{
  "horizontal_flip": true,
  "tokenizer": "word",
  "encoder_inner_norm": false,
  "decoder_inner_norm": false,
  "decoder_tie_embeddings": false,
  "init": "lecun_normal",
  "lr": 0.0028,
  "shampoo_beta": 0.95,
  "precondition_frequency": 10,
  "steps": 7200
}
Rows from block 4 of the text decoder, named by matrix and row number. Rows with one number belong to one neuron. Each number is 128 + 24 x the weight over its row's rms, rounded and kept within 0 to 255. All counts start at 0. After the name is the row's rms in percent of the matrix's.
# fc1: MLP up (decoder.blocks.4.mlp.fc1.weight, 1024x256), inputs 172-255
# fc2: MLP down (decoder.blocks.4.mlp.fc2.weight, 256x1024, transposed), outputs 172-255
fc1.954 071 [126 130 124 122 155 191  94  63 102  98 134 155 189 126 131 118 133  94 128 104 127 128 148 110 107  98 112 130  93 129  87 122  73 119 137 147  98 106 128 134 163 141 161 110 138 122  97 139 132 113 167 152 130 103 121 107 147 193 141 165 133 114  91 137 125 154  99 161 112  90 103 120 112 124 111 132  74 121 120 103 119 161 126 125]
fc2.954 062 [133 123 102  98 136 149 144 100 145 109 184 146 141 127 123 161 141 104 166 173 157 134 151 151 139  94 125 174 186 116 123 100  85  74 119 126 103 117 119 123 157 103  87  97 125 109 174 156 115 143 107 131 133 143 176 121 165 122 163  98 110 126 103 113 104 100  92 148 115 151 132 118 142 125 116 169 144 113 144 108 126 174  98 122]
fc1.955 082 [ 96 162 134  98 144 148 164 114 125 137 111 110 100 156 127 105 115 103 142 109 115 133 150 149 185 140 136 109 103 154  94 138 137 164 141 126 115 167 126 128 121 132 118 131 135 125 122 141  80 108 118 117 144 128 162 113 111 117 139 134 111 115 133 128 200 125 136 131 110 168 109 128 148 128  84 131 138 116 105 177 107 152 118 126]
fc2.955 078 [137 118 160 145 121 157 136 103 145 142 175 124 118 124  99 150 115 152 113 128 116 121 117 119 127 119 146 168 109 163 141 153 141 112 106 137 146  86 127 157 119 161 140 127  98 134 120 152 106 123 167 126 118 106 121 113  84 153 153  70 125  95 104 112 206 135 141 107  98 125 144 146 120 156 147  81 147  89 144  93 137 134 130 151]
fc1.956 071 [124 137 101 164 168 137 136 105 140 139 137  96  65 132 155 120  97 173 154 105 145 132 101 158 142 123 127 148 151 143 107 148 122 100 113  83  62 164  92 123 116  95 132 168 153 124 143  97 126 169 176 133 119  96 138 140  95 152  96 115 161 121 141 136 130 156 116 118 155 139 123 161 162 121  84 178 133 160 151 109 202 109 138 147]
fc2.956 056 [131 128 130  90 139 148 131 117 121 124 154 147 161 108 124 162 162 107 152 143 136 122 115 107  94 133 175 108 120 136  98 167 133  98 108 146  84 118 110 166 127 125 119 129 121 145 145 105 106 157 147 120 160  99 143 135 143 138 132 121  99 110  90 120 128  92 133 113 178 142 138 100  87 163 153 110 121 100 150 121 127 119  95 108]
fc1.957 090 [143  98 125 117 126 116 118 130 114 145 184 182 127 106 158 144 154 169 122 115 166 127 132 130  89  86 132  90 137 121 106 166 145 141 120 166 139  99 105 153 121 155 135 127 107 145 130 138 126 118 123 164 154 112  79 110  99 138 136 138 145 157 166 179 124  71  85 149 128 140  98 146 150 138 108 110 103 155 137 125 127 155 111 125]
fc2.957 100 [143 133 118 118 120 148 111 124 110 132 168 137 162 129 166 133 131  98 102 131 128 154 157 140 107 117 115 143 118 130  67 119 118 112 119 152 110 155 165 153 149 142 118 133 148 144 163 133 124 103 149 123 132 114 148  99 161 136 152 158 164 127 107 122 177 141 154 136 135 118 144 129 110 128 154  82 108 111 119 114 136 125 133 119]
fc1.958 092 [126 122 136 152 126 136 143 126 201 141  79 106  87 136 132 119 135 117 135 114 113 101 119  85 101 130 102 129 136 126 116  99 105 141 138 122 120 105 111 130  97 183 101 141 132 114 137  96 149 131 146 109 127 167 105 151 123 141 106 168 143  99 158 149 138 112 162  70 129 152 154 153 155 113  96 121 146 127 140 103 125 145 126 121]
fc2.958 079 [149 139 120 109 118 123 125 137 114 144 156  88 161 144 130 132 111 125 180 154 141 125 135 136 114 141 151 147 104 107  83 155 122 121 151 119 141 148 176 131 125 115 120 142 149 126 132 175 130 103 131 128 114 118 144 107 138 108  90 106 123 129 119  94 151 108 154 140 186  93  92 115 110 116 126 109 104 135 117 130 147 121 105 143]
fc1.959 140 [151 109 145 124 135 122 143 105 136  71 174 130  74 119 150  95 131 153 152 124 163 146 116  73  72 123 120 128 137 108 142 148  87  93 141 111 132 137  89 108 132 112 139 149  97 104 168 171 128 103 125 102 131 115  99 137 101 129 115 146 147 112  78  71 112  88 101 149 129 117 127 170  98 150 149  93 125 106 119 109 147 148 118  95]
fc2.959 125 [ 91 121 111 141  89 145 136 114 173 116 122 112 127 140 145 146 140 109 106 145 110  96 136  80 143 106 106 144 120 124 142  69 172 131  86 120 130 129  71 127 106 128 109 150 118 141 147 132 125 127 140 126 148 137  86 134 124 174 146 128 145 135 143 162 107 177 108  88  77 178 124 157 125 144 106 160 157 142 149 133 147 160 119 100]
fc1.960 075 [105  94 127 121 110 124 132 131 154 110 126 149 129 128 123  91 148 119 138 150 124 127 156  87  95 144  74 139 109 146 104 123  89 161 137 116 126 125 105 125  96 127  88 147 132 131 101  77 158 121 153 161 104 153 127 115  83 151 110 164 103  97 150 133 105 109 149  92 133 130 123  93 122 152 159 112 128 124 153  95 164 165 126 102]
fc2.960 063 [141 149 119 137 103 125  89 130 110 120 120 142 172 117 177 155 138 136  55 122 104 142 149 114 172 156 121 125  93 113 133  91 155 124 170 139 145 128  83 178 132 153 141 135 152  96 147 114 210 125 112 113  92 177 134  83 132 121 126 167 163 137 156 197 134 124 120 133 129 103 103 145 137 109 134  91  71 126 143 138 136 101 146 148]
fc1.961 074 [165 127  99 100 136 109 156 104  83 136 134 143 145  82 143 156 171 113 107  87 116 119 121 141 125 119 168 143 131 144 142 179 145 109 144 153 125 112 165 154 127 125 171  97  93 105  65  76 146 151 157 145 139 122 115  98 178 112 118 120 164 139 181 151 122 112 168 111 121 158 114 150 131 114 117 101 147 152 125 124 121 150 144 144]
fc2.961 064 [177 171 125 134 124 119 104 104 165 134 145 148 134 166 152 169 121 186  85 116 119 142 138 129 142 115  84 136 149 141 115 116 125 120 137 120 150  98 126 165 149 114 118 133 126 133 116 143 127 105 128 111 110 152 104  78 186 142  95 116 140 140 112 136 231 154 129 108 114 118 173 114 166 106 119 150 148 134 103 148 145 121 134 162]
fc1.962 069 [145 133 178 134 114 130 116 129 140 124 126  74 121 128 105 159 142 129 130 150 121 113 167 148 152 127 116 135 153  99 139  97 102 104 141 138 147 121 138 114 146 131 153 155 100 101 143 155 123 145 130 106 139  96 178 156 111 107 113  65 158 141 137 104 134 115 126 128 120 131 149 138 100 129 122 142 160  93  87 169 116 102 118  88]
fc2.962 061 [125 151 139 160 111 126 142 177 156 172  85  87 111 178 129 142 119  85 131 154 144 115 122 151 130 140 105 122 176 105 117  98 126 109 128 103 162 119 150  99  86 102 122 162 152 112 183 127 127 115 104 126 124 111 142 155 125 105 120 110 134 119 145 148  92 205 106  85 120 145 127 130 137 112 119 153 140 158 129 137 136 137 131 137]
fc1.963 088 [152 129 132 167 162 131 113 126 168 142 124 117 110 114 109 100 100 139 110 113 132 168 115 142 129 135 112 139 108 133 152 133 152 150 140 132  94 147 123 131 126 131 150  88 122  98 122 119 173 113 169  83 139 139 108 169 141 158 128 170 129 157 150 157 122 125 126 164 155 112 108 135 100 137 134 115 101 157 153 123 149 131 141 125]
fc2.963 068 [ 79 141 110 134 101 154 135 140 160 126 130 125 160 162 119 125 129  98 143 145 154  84 109 113 126 150 158 149 122 141 120 118 138 101  90 154  92 149 126  99 142 173 110 140 144 122 106 125 122 140 157  97 154 112 123 135 162 155  86 134 127 134 135  79 162 171 119 137 107 146  96 147 100 132 130 116 150 135 139  90  98 179 122 104]
fc1.964 080 [161 115 100  78 135 159 134 128 113 107 140 141  83  60  88 158 108 147  92 128 120 124 173 133 130  94 117 121 125 127 154 148 125 148 119 145 114 134  89 101 115  96 161 156 105 118 136 151 105 122 109 131 130  84 159  94 116 124 115 117 104 121 135  99 152 122 146 174 129 128  82 145 133 120 126  84 167 148 151 148 150  74  93 112]
fc2.964 100 [116 105 150 108 125 163 146 122 102  74 146 129 166  81 128 125 158  78 168 163 120 129 167  75 106 113 129 111 107 150 142 161 104 115 112  95 112 121  94 149 121 124 134 123 133 134 126 147 141 109 131 133 141  84 136 142  98 157 120 146 132  81 117 106 166 128 130 111 123 149 156 117 106 152 145  71 140 117 112  80 145 129 131 103]
fc1.965 089 [ 86 146 161 110 134 125 118 146 137 141 140 101 132 149 144 151  94 120 113 108 108  96 139 155 127 156  77 109 161 108 115 123 136 136 137 174 109 105 140 145 125  79  87 127 112 109 140 114 108 145 130 139 127  85 128 159 104 103 164 105 126 115 119 159 130 142 126 127 177 145 149 155 136 124  97 169 139 152 116 145 109  85 176 130]
fc2.965 063 [111  90 152 162 146 139 151  70 102 119 172 115 128 116 109 134 153 134 155 139 135 128 102 138  84 111 117 151 124 126 118 148 165 118 152 134 102 110 148 151 192 127 105 113 129 111 172 139 110 128 104  98 156 114 149 162 139 129 168  99 112 140 114 100 113 110 121 157 151 113 168 109 117 131 142  83 108 136 129 139 152 145 132 157]
fc1.966 069 [ 79 126 135 139 138  83 114 134 148 153 118 125  86 142 117 114 135 110 106 134 107 130 107 139 108 150 173 124 129 110 101 127 112 130 104 105 120 140  83 135 105 130 130 145 186 125  95  83 128 152 126 116 143 114 128 128  66 150 109 144 133 157 167 140 151 158 126 153 155 166  88 120 120 104 116 162 171 145 125 150 157 137 118 105]
fc2.966 063 [ 93 109 117 136 134 140 155 141 151 104 114 106 109 145  97  94 151 136 162 106 156 121  91  98 118 116 128 121 145 137 149 114 167 118 101 140 123 122  77 123 139 157 135 137 138 119 125  93 150 144 160 132 156 141  91 163 123 154 114 126 112 118 145 133 124 151 109 109 112 123  91 125 144 105 138 139 151 137 180  99 120 190 139 119]
fc1.967 087 [126 164 113 131 107 138 140 112 110 143 152 115 109  67 139  97 128 137 122 129 113 108 169  95 151 119 157 124 125  89 161 162 185 134 119 144 141 126  98 140 127 147 126  87 130 103 118 130 170 128 131 128 116 139 150 123 120 138 132 145 130 178 176 142 113 146 144 182 115 123  49 149 155 139 136 138 159 144 110 137 124 144 141 166]
fc2.967 058 [102  96 137 115 136 101 182 132 100 138  97  96 145 182 116 129 117 122 145 152 145 107 110 128 158 142  94 133 172 126 168 105 126 137 138  99 176 112 107 111 116 122 114 161 129 118 152 136 123  97 117 139 134 152 126 163  74 138 102  91 143 101 129 139 103 127 131 138  92 153 136 130 133 120 116 158 195 145 110 124 100 121 136 105]
fc1.968 077 [138 148  78  79  87 160 120 137 134 157 123 114 131 135 114 143 129 125 134 134 117 123 139 166 149 171 141  97  72  97 118 135 107 150 104 103 133 181 193 111 126 152 124 101 119 168 126 152 110 146 144 112 133 125 171 126 125 145 134 130  98 112  62  88 155 103 143 157 167 126 149 114  96 146 130 139 148 126 165 138 118 120 120 158]
fc2.968 056 [120 168 133 129  88 194 122 125 166 112  98  97 139 154 128 120 127  96 146 138 125 134 138 115 143  91 101 139 145 130  82 121 107 141 111 166 101 132 160 108  99 144 112 133 123 128 157 165 134 181 141 119 108 127 129 100 155 119 138 156 144 125 114 149 119 145 152  71 102 137 138 140 166 134 149 148 118 132 129 106 113 152 139 123]
fc1.969 082 [137 103  74  83 159 151 109 114  99 138 130 158 103 117 124 172  93 106  78  72 131 136 108 146 118 122 162 155 120 139  93 147 129 123 128 141 138 186 109 138  76 102 125 136 110 123 113  92 143 102 140  83 111 140 152 137 110 104 135  81 119 142 138 119 114 125  92 130 144 123 121 105 150 137 134 117  93 100 138 169 164 104 112 100]
fc2.969 206 [122 125 114 120 126 136 113 123  98 115 190 140 148  75 158 139 152  95  96 130 109 147 168 102  97 110 157 116 108 128  82 134 131 129 140 139 109 120 124 163 130 163 147 108 146 128 159 133 124  97 123 121 131 114 118 104 126 143 148 155 135 100 127 119 174 109 144 160 141 135 136 111  90 160 150  65 102 108 126 112 122 104 113 108]
fc1.970 073 [138 114 127 142 153 143 115 152 117 122 142 144  66 131 155  89 142 146 111 132 146 123  92 120 122 156 122 143 125  96 189 113 126 138 126  85 119 113  86 117 136 131 157 118 123 148 105 152 113  94 149 124 159 140  99 118 117 111 131  94  95 115 127 135 145 118 144 146 112 163 133 152 167 140 146  97 114 170 144 130 138 113 142 145]
fc2.970 060 [ 92 121 109 133 129 117 130 138  94 107 136 144 116 134 161 125 149 140 164 170 121 163 141 157 119 144 141 126 145 152 118 163  93 106 143 128 151 150 143 105 114 145 131 132 117 138 129 106 180  97 144 165 108  75 116 124  90 124 115 136 172 106 146 145 162  97 135 157 104 120 140  94 128 135 147 107 122 148 100  71 151 160 154 175]
fc1.971 097 [161 148 135 153 129 130 110 140 151 156 161 135  86 113 106 129 125 142  98 100 143 157 106 127 131 155  63 113 126 143 108 126  75 152 103 127 152 119 114 101 135  90 118 189 118 118 139 184 116 110 143  83 137 171  84 149 117 130 156 133 128 149 110 112 135 155 137 162 102 121 110 150 145 130 133 133 104  94 135 150 144 139 111 107]
fc2.971 063 [157 119 127 109  97 135 100 113 151 129 147 133 144 141 124 141 126 142 102 146 160 131 154 132 170 163 102 175 139 131 116 128 163 136 106 111 127 136 130 140 148 107 115 103 139 134 149 115 151 152 142 126  84 143 134  83 147 128 165 101 151 215 116 171  79 166 129  75 105 142  80 157 134 137 136 168  97 157 146 130 127 125 147 109]
fc1.972 075 [ 89 105 142 128 113 102 165  78 182 118  93 117 125 156 117 114 105 151 160 117  95 110 123 121 125 136 157 129 143  94 162 105 174 140 153 127 111 109 119  95 131 114 130 153 120  86 114 113 140  97 140 130 116 116 133 139  91 161 130 132 120 146 107 164 124 160 144 124  86 148  85 156 162  96 116 134 145 162 110 154 152 142 131 120]
fc2.972 057 [119 129 133 173 136 139 198 120 125  98 142 105 153 100  96 130 136 138 126 101  98 112  99  98 121 111 118 122 138 116 142  91 128 110 105 137 132  92 114 107 148 187 130 107 136 134 134  82  89  98 112 129 156  66 116 129 128 177 157 128  94  93 143  96 130  98 139 100 137  90 120 110 147 116 145 109 171  74 175 157 135 121 110 127]
fc1.973 088 [141  95 160 148 153  88 114 141 104  94 101 143  76  85 129 141 153 153  99 102 125 144 115  90 103 110 131 121 112 123 115 154 117 117 135 150 128 147  85 128 120 185 156 101 103 136 127 123 145 151 141 113 142 118 110 118 153 121 133 182 143 103 134 100  87  98 151 163 117 120  92 122 109 140 135  46 134 136 139 139 105 130 150 106]
fc2.973 071 [119 164 107 105 129 105 106 114 154 130  76 161 120 199 128 181 113 120 129 133 112 134 128 153 126 157  85 117 161 140  90  87 113 145 106 126 121 174 126 114 121  78 108 114 165 158 137 129 148 146 153 102 114 111 121  98 138  91 122 172 153 174 132 134 141 162 105 101 125 119 148 144 144  90  98 162 121 152 108 143 143 149 113 150]
fc1.974 082 [121 135 145 130 141 116 114 113 136 121 123 119  53 115 163 124 153 113  89 111 126 155 132  92 134 140  95 121 143  85 150 149  95 183 106  92 152 108 109 116 132 154 102 134 137 114 119 137  81 100 124 103 115 147  91 147 119 151 109 160 146 140 130 126 150 119 147 139  84 138  97 128 131 126  83 142 161 144 148 116 113 158 128 118]
fc2.974 083 [155 133 122 119 126 135  94 120 115 155 100 145 145 148 140 146 105 145  75 111 107 147 121 159 185 146 116 163 132 142 116  81 166 123 112 136 151 129 112 132 111  87 116 124 161 120 154 131 143  91 101 130  97 149 144 113 162 105 126 112 141 152 111 148  69 149 151 102 120 111 143 132 135 124 153 148 129 138 142 139 154  83 146 133]
fc1.975 068 [158 127  97 129 167 112 130 106 130 139 142 124 100  93 120 107 147 140 150 125 155 138 114  82 103 105 132 123 154 111  98 171 128 121 157 122 130  79 103 112 112 167 119 144 170 119 138  88 110 130 115 111 156 163  91 139 149 149 101 208 109 118 162 102 137 145 122 155  84  98  91 154 146 128 146  92 125  92 123  88 114 138  93  87]
fc2.975 057 [103 100 122 139 127 144 139 119 165 132  98 174 125 127 137 132 127  85 218 149  96 125 103 154 131 134 123 102 122 119 122  85 121 113  95 125 135 129 144 112 110 132 125 155 142 156 103 142 103 135 121 142 142 156 164 108 108 110 138  75 156 124 118 122 101 106 109 155 134 158 126 133 114 151 100 187 118 150 104 172 119  76  99 117]
fc1.976 062 [142  91 101 147 104 113  80 120  94  54 110 137 143 117 116 109 131 175 132 154 166  76 108 144 114 132 155 126 119 132 163 137 133 136 122 101 113 110 108 141 162 151 166 166 118 137 119 146 126 101  96 114 123 167 124 106 160 106 119 146 132 113 165 130 146  85  94 145 128 164 131 139 120 101 137 132 163 121  98 134 108 138  93 127]
fc2.976 049 [ 95 108 136 115 149 151 104  97 125 133 135 130 142 142 146 166 100 128  70  71 178 137 154 161 153 125 103 186 150 169 147  99 171 124 114 113 165 108  87 156 105  69 141 103 128  99  88 130 131  91 100 121 134 155 126  91 144 127 155 103 123 137 113 112 154 156 103 114 123 124 131 128 121 131 159 126 127  95 132  82 149 120 119 143]
fc1.977 283 [179  87 103 126 124 123  96 159 127 148 120 131 129 130 103 141 136 163  90  70 127 130 107 141  96 132 111 140 172 116 118 143 113 147 134 132 138 152 148 115 105 150 109 149 130  81 112  68 148 124 102 150 115 114 135 140 143 149 106  84 140 156 171 143 143 167 123 141 158 125 104 143 109 120 113 136 121 160 139 134 120 120 136 131]
fc2.977 342 [137 161  87 101 128 118 140 156 134 156  94  84 121 136 150  90 125 108 123 123 120 133 153 125 150 143 119  86 132  95 121 114 150 160 141 115 138 150 130 101 134 117 148 112 121 126 131 140 157 146 150 150 107 146 131 122 117 112 125 152  92 147 200 167 132 121 115 155 150 116  76 147 162 103 137 149 121 164 144 165 123 167 105 167]
fc1.978 091 [152 146 139 168 164 118 110 161 160 120  88 124 142 125  97 105 104 116 145 123 132 168 124  98 127 166 107 128 109 117 138 146 143 158  96 103 125 125 116 124 115 151 123  66 112  87 114 126 181 147 138 106  89 149  99 138 125 110 114 178 110 150 126 129 101 129 141 147 122 130  87 134 129 140 127 109 145 135 159 148 122 165 139 145]
fc2.978 087 [171 166  95 123 118 134 145 122 141 154 146 133 134 151 113 150 105 123 136 185 136 112 111 117 132 111 113 126 152 113 120 114 139 137 137 136  97 133 115  80 130 116 105 112 142 132 138 125 122 141 120 142  90 132 138  99 166 106  98 105 133 147 113 128 119 116 126  96 120 108 140 155 167  99 128 171 112 154 107 159 110 121 115 137]
fc1.979 091 [143 149 106 141 136 156 130 123 148 113 117 131 150 155 108 127  75 160 152 118  84 128 136 126 131 177 136 132 138 116 143 156 156 125 132 132 147 131 165 136 111 136 137  69 123 148  95 120 141 140 183 125 105 132 124 100 148 101 133 121 126 140 136 129 137 164 153 119 107 140 131 155 100 155 108  83 110 136 106 165  98 113 167 196]
fc2.979 096 [143 175 141 128 132 133 118 126 112 124 119 135 135 165 138 112 127 160 133 111 130  94 102 153 150 146 107 147 128 153 125 128 109  99 113 103 113 122 117 160 163 133 121 162 124 141 109 114 110 151 162 123 129 124 138  89 120 135 130  57 105 127 113  95 255 156 143  81 130 123 135 118 106 141 126 126 164 144 118 118 147 147 150 197]
fc1.980 068 [151 159 131 113 120  98 127 156 155 107 119 136 123 164  89 202 131 127 158 143 123 165 152 132 160 134 115 128  93 156 119 147 127 169 135 127 140 145 144 107  97 121 148 127 128 133 106 143 113 124 168 150 145 124 147 158 119 114 101 138 106 133  88  64 166 137 132 129 104 131 137 139 132 139  79 157  99 124  78 134 140 123 113 140]
fc2.980 043 [113 117 145 102 139 173 129 121 138 111 129 149 120 123 108 130 126 119 134 124 115 149 122 148  65 108 114 118 135 124 126 142 149  92 152 152 116 108 144 142 119 148 130 119 101 140 150 158 144 180 124 143 151  83 107 134  74 140 141  76 138  95 106  92 202 139 105  68 115 148 161 142 137 174 132 125 128 124 169 130 116  94 149 116]
fc1.981 064 [105 154 163 123 160 139 124 124 158 123 120 100 129 140 113 167 109 139 133 114 149 111  96 107 134 155 131 116 134 123  83 154 102 187  73 125 149 110  93 126  96 156 120 145 148 120 138 146 132 157 172 134 131 145 107 125  77  79 143 106 112 141 195 146 143 108 167 129  94 150 154 148 150 101 121 120 155 139 116 118 148 182 135 147]
fc2.981 043 [148 124 151  84 112 167 122 106  94 112 145 152 100 125 124 127 192 140  67 104 165 124 112 143 103 128 106 110 176 133 119 137 141 148  91 160  90 112 133 163 149 121 156 149 117 110 149 113 150 158 149 108 143 129  98 171 154 144 167 121 133 161 195 132 104  97 111 141 136 121 131 132 113 137 131 127 119 114 168 112 131 143 143 114]
fc1.982 064 [156 130 113 121 168 128 139 114 126 140 106 151  84 151 134 138 155 128 116 137 160 143 106 142 112 175 144 140 141  91 131 109 103  97 127 104 104 110 107 142 100  77 123 158 156 121  95 171 109 134 147  95 105 194 127 103 122  90 107 127 139 119 152 112 116 151 132 157  95  98 114 182 204 154 143 129 106 124 109 145 137 142 105 125]
fc2.982 041 [110 127 143 136 118 128 125 128  97  88 123 133 183 122 113 109 186 139  98 147 132  93 112 119 123 158 171 139 131 122 117 147 152 148  73 153 132 140 117 130 121 175 161 107 134 151  85 124  88 133 121 135 151 147 119 119 100 140 164 102 140 125 179 140 142 129 116 131 104 145  86  95 122 130 130  92 102 113 163 112 130 145 173 122]
fc1.983 071 [124  97 129 111 102 126 144  96 112 160 112 144 119 153 107 134 113 166 159  94 134 125 148 134 108 146 141 105  89 105 145 139 143 115 134 171 155 172 159 124 122 179 167  81 134 119 120 155 122 137 139 122 111 108  95 157  94 112  96 125 149 127 101 102 113 149 153 114 185 137  90 136 127 168 131 113 141 111 141 137 142 147 171 144]
fc2.983 079 [130 130 137 117 147 178 107  96 106 135 141 153 120 156 137 146 120 127 133 116 154 163 140 172 126 113 104  93 138 115 101  83 131 109 110 138 126 133 113 149  97  93 115 140 148 122 172 151 119 134 128 117 123 120 113 116 121  81 139 109 176 109  67  80 111 128 119 100 123 109 207 120  83 142 125 144 143 122 115 121 127 102 155  98]
fc1.984 066 [126 110 156 127 145 146 121 111 128 164 122 124  92 149 105 157  97 160 116 128 177 145 105 126 136 147 117 109 138 128 145 180 151 147 113  85 138 112  80 130 123 166 139  70  89 106 126  78 159 151 167 140 132 103 101 149  92 116 150 136 139 122 178 148  82 106 115 126 141 119 116  93 169 127 164 127 140 141  87 139 119 107 133 140]
fc2.984 055 [129 160 129 110 123  88 164 139 170  99 110 131 102 147  96 153 118 144 133 192 161  79 134  96 132 129 136 104 113  93 137 129 166 140 152 142 115 138 118 102 132 141  84 111 139 101 138 127 127 114 152 138 136 105 153 124 138 116  98 148 116 154 112 130 119 131 124 168 144 137 103 120 141  70 149 155 125 137 122 188 130 176 111 135]
fc1.985 065 [111 147 110  93  96 126 135  78 143 171  86  96 145 101 144 142  94 143  95 123 100  85 115 145 143 126 104 142 146 189 134 118 123 164 148 115 153 143 153 129 100 117 125 130 145 131 102 150 113 115 137  93 101 134 160  83 114 111 113 120 116 100  96 130 174 150 133  94 148 152 139 119 157 140 130 154 134 143 123 149  87 106 125 164]
fc2.985 069 [ 89 112 198 155 139 161 168 128 163 102 171 137 139 111  96 131 118 158 151 143 116 116 144  95 140 155 141 121 124 162 150 145 154 102 117 125 111 112  93 115 111 181 113 141 115 142 146  99 127 128 154 116 160  94 116 150 116 146 121 132  99  92 105 114 165 123 109 104  79 126 100 166 115 157 152 113 125 115 149  99 127 160  99 119]
fc1.986 121 [120 120 139 117 143 131 142 122 149 139 159 112 143 168 126 152  98 134 122 145 143 124 135 112 170 189 137 125 108 124 154 138 156 135  63 134 144 180 146 125  91 126  96 127 138 141 125 101 133 174 131 114 117 122 130 116  91  95 172 109 122 188 123 111 106 153  72 166 107 141  81 135 137 111 117 152 167 135 162 161 141 163 140 136]
fc2.986 146 [156 164 130 162 113 122 124 124 148 145  88  93 117 179 110 155 115 161 148 149 128 136 108 156 158 116 122 106 158  68 139 119 133 151 140 123 146 140 112 123 126 118 117 105 132 147 164 124 149 164 144 169 103 113 139 136 148  94 101 149 144 160 117 111  89 113 124  84 159 101 131 108 143  85 117 156 127 136 131 153 166 120 177 144]
fc1.987 071 [ 86 136 124 101 120 118 155 103  85 136 153 126 124 143 126  90 166 146 119 148 140 141 137  95  73 138 157 139 101 142 170 156 114  98 145 114  88 104  99 154 124 144 140 104 110 122 148 105 125 122 165 113 145 149 107 139 118 110  99 127  93 135 134 146 131 103 129 135 115 149  86 142 130 147 171  79 154 109  70  97 152 102 104 151]
fc2.987 069 [163 149 106 159 150  98 120 103 125 131 134 109 128 133 140 137 124 143 128 159 138 103 144 106 130 147 126 179 170 108 134 113 127 109 149 132 122 116 151 122 129 105 122 110 152 151 157 145 142 114 133 155 131 124 125 138 151 104  97 172 165 146  89  90 129 140 154 114 160 128 122 133  89  94 119 113  92 172  55 136 143  81 152  98]
fc1.988 146 [133 126 136 149 102 124 110 129 117 139 110 110 140 128 158 117 133 113 152 140 143  60 132 103  99 163 141  73 159 105 173 162 142 165 146 144 154  70 139 167 158 172 103 129  76 123 123 133 118 153 110 136 135 110 117 129 169 126 136 166 136  80 170 108 150  90 140 142  96 140 145 120 148 147 141 106 138 131  92 137  95  85 142 114]
fc2.988 153 [134 144 149 166  96 108 145 130 189 125  84  90 116 157  91 142 136 161 181 166 133 112 110 131 157 152 119 138 151  97 173 117 131 153 157 109 146 135 132 101 126 106 128 105 134 127 121 140 129 137 105 146  85 107 135 142 130 135 113 124 166 156 123 149  83 132 141 106 112 119 123 129 152  76 116 150 133 147 109 159 144 135 140 154]
fc1.989 085 [127 124 111 119 136 157 134 177 104 141 137  96 110  82 152 173 166 121 112 165 115 115 186 144  90 150 153 138 129  90 124 194 112 152 146 131 140 160 158 132 149 115 155 111 108 147 176 174 129 123 132 171  91  84 130  89 147 138 119 155 151 114 120 144 157  88 123 160 168 135 134  77 107 133  75 119 159 121 157 114 130 120 142 137]
fc2.989 080 [125 128 153 106 145 183 133 130 156 144  89 115 112 172 120 142 131 109 143 114 126 140 128 188 131  86  85 103 144 130 135  88 119 123 120 136 123 122 121  95  88  94  94 178 110 131 130 177 117 165 109 146 127 158 129 131  91  86 109 100 156 115 100 134 107 144 107  83 102 122 189 173 140 115 116 196 179 142 126 133 143 117 134 143]
fc1.990 130 [164 128 148 150 149 116 103 124 156 120 149 125  90 125  98 114 130 144 118 111 156 161 111  89 121 116 113 121 156  86 124 151  91 137 126 138 156  96 111  94 137 128 108 174 134 108  95 148  70 112 121  99 136 176  99 149 110 131 120 154 128 124 117 123 186 159 126 142  63 119 148 182 168 111 100 111 109 125 135 126 124 139 112  86]
fc2.990 123 [136 123  94 113 107 129 139 146 148 116 124 118 123 110  91 137 134 144 127 152 143 125 140 115 175 183 138  88 107 110 166  86 200 140 128  88 162 153 119 144 143 114 117 105 168 123 136 113 148 143 124 211 134 106 150 148 152 157 144 142 137 129 153 142  51  97 158 156 126 156  77  83 111  89 128 135 127 120 124 175 129  99 146 141]
fc1.991 075 [ 96 115 138 112 110 203 121 106 113 115 136 131  98 126  83 126 104 180 115  96 129 119 136 172 126 119 176 128 136 106 135 144 132 108 141 116 138 140 110 143 129  95  90 151 103 147 108 120 135 111 142 110 134  79 154 131  96 146 146 103 146 142 154 125 117 152 113 120  95 106 136 123 137 125  87 160 111 123 109 136 117 163 138 104]
fc2.991 092 [106  94 143 167 135 190 158 118 163  92 107 130 145 137  99 109 145  93 134 112 122 115 119 143 133 123 127  97 101 127 125 117 150 127 127 131 118 128 103 106 113 166 109 152 137 127 122  97 153 189 129 144 169 121 165 147 113 150 152 109 110 101 121 125 131 135 123 104 103 140 162 121 119 151 139 126 122 115 173 117 142 146 105 118]
fc1.992 065 [153 140 119 131  82 171 135 152 134 115 126 126 113 137 103 164 156 103 199 113 138 101 142  81 103 138 150 133 123 144 135 119 118 133 134 144  95 106 106 119 112 123 126 125 123 144 130 107 123 153 114 158  97 121 107 144 105 149 146 170 149  92 137 140 158 151 123  98 128 124 139 169 159  79  91 175 185 128 118 121 125 115 113  93]
fc2.992 038 [119 111 127  89 143 119 129 157 103 110  98  57 144 130 135 141 122 144 106  94 154 173 139 126 118 127 152 148 113  77 141 150 153 174 116 111 122 128 148 157 142 103 161 133 125 119 155 163 147 139 155 124 133 150 105  97 112 127 129 136 135 120 124  73 136 113 130 112 161  81 131 131 131  95 101 133 114 115 144 137 118 122 126 130]
fc1.993 464 [119 105 136 123 176 126 118 107 120 119 135 145 121 134 157 123 132 143 128 115 132 130 142 115 131 116 133 154 118 139 159 155 111 126  90 107 107 105  69 113 100 138 114 186 127 149 100  77 122 108 117 150 139 153 101 125  90 153  88  97 137 198 169 163 100 162 100 145 103 100 104 158 160 114 102 161 157 163 123 101 158 195 144 111]
fc2.993 345 [195 156 118 146 147 102 116 119  84 142 151 157 146 114 138 157 138 141  90 119 128 155 152 151 158 148 135 117 136 112 102 163 101 138 138 148 126 130 125 141 153 124 130 107 141 177 161 113 127 129 137 149 118 126 158 109 181 109 124 140 148 147 144 119 132  96 144 144 170  52 118  88 106  92 139  96 116 138 108 134 163 112 155 158]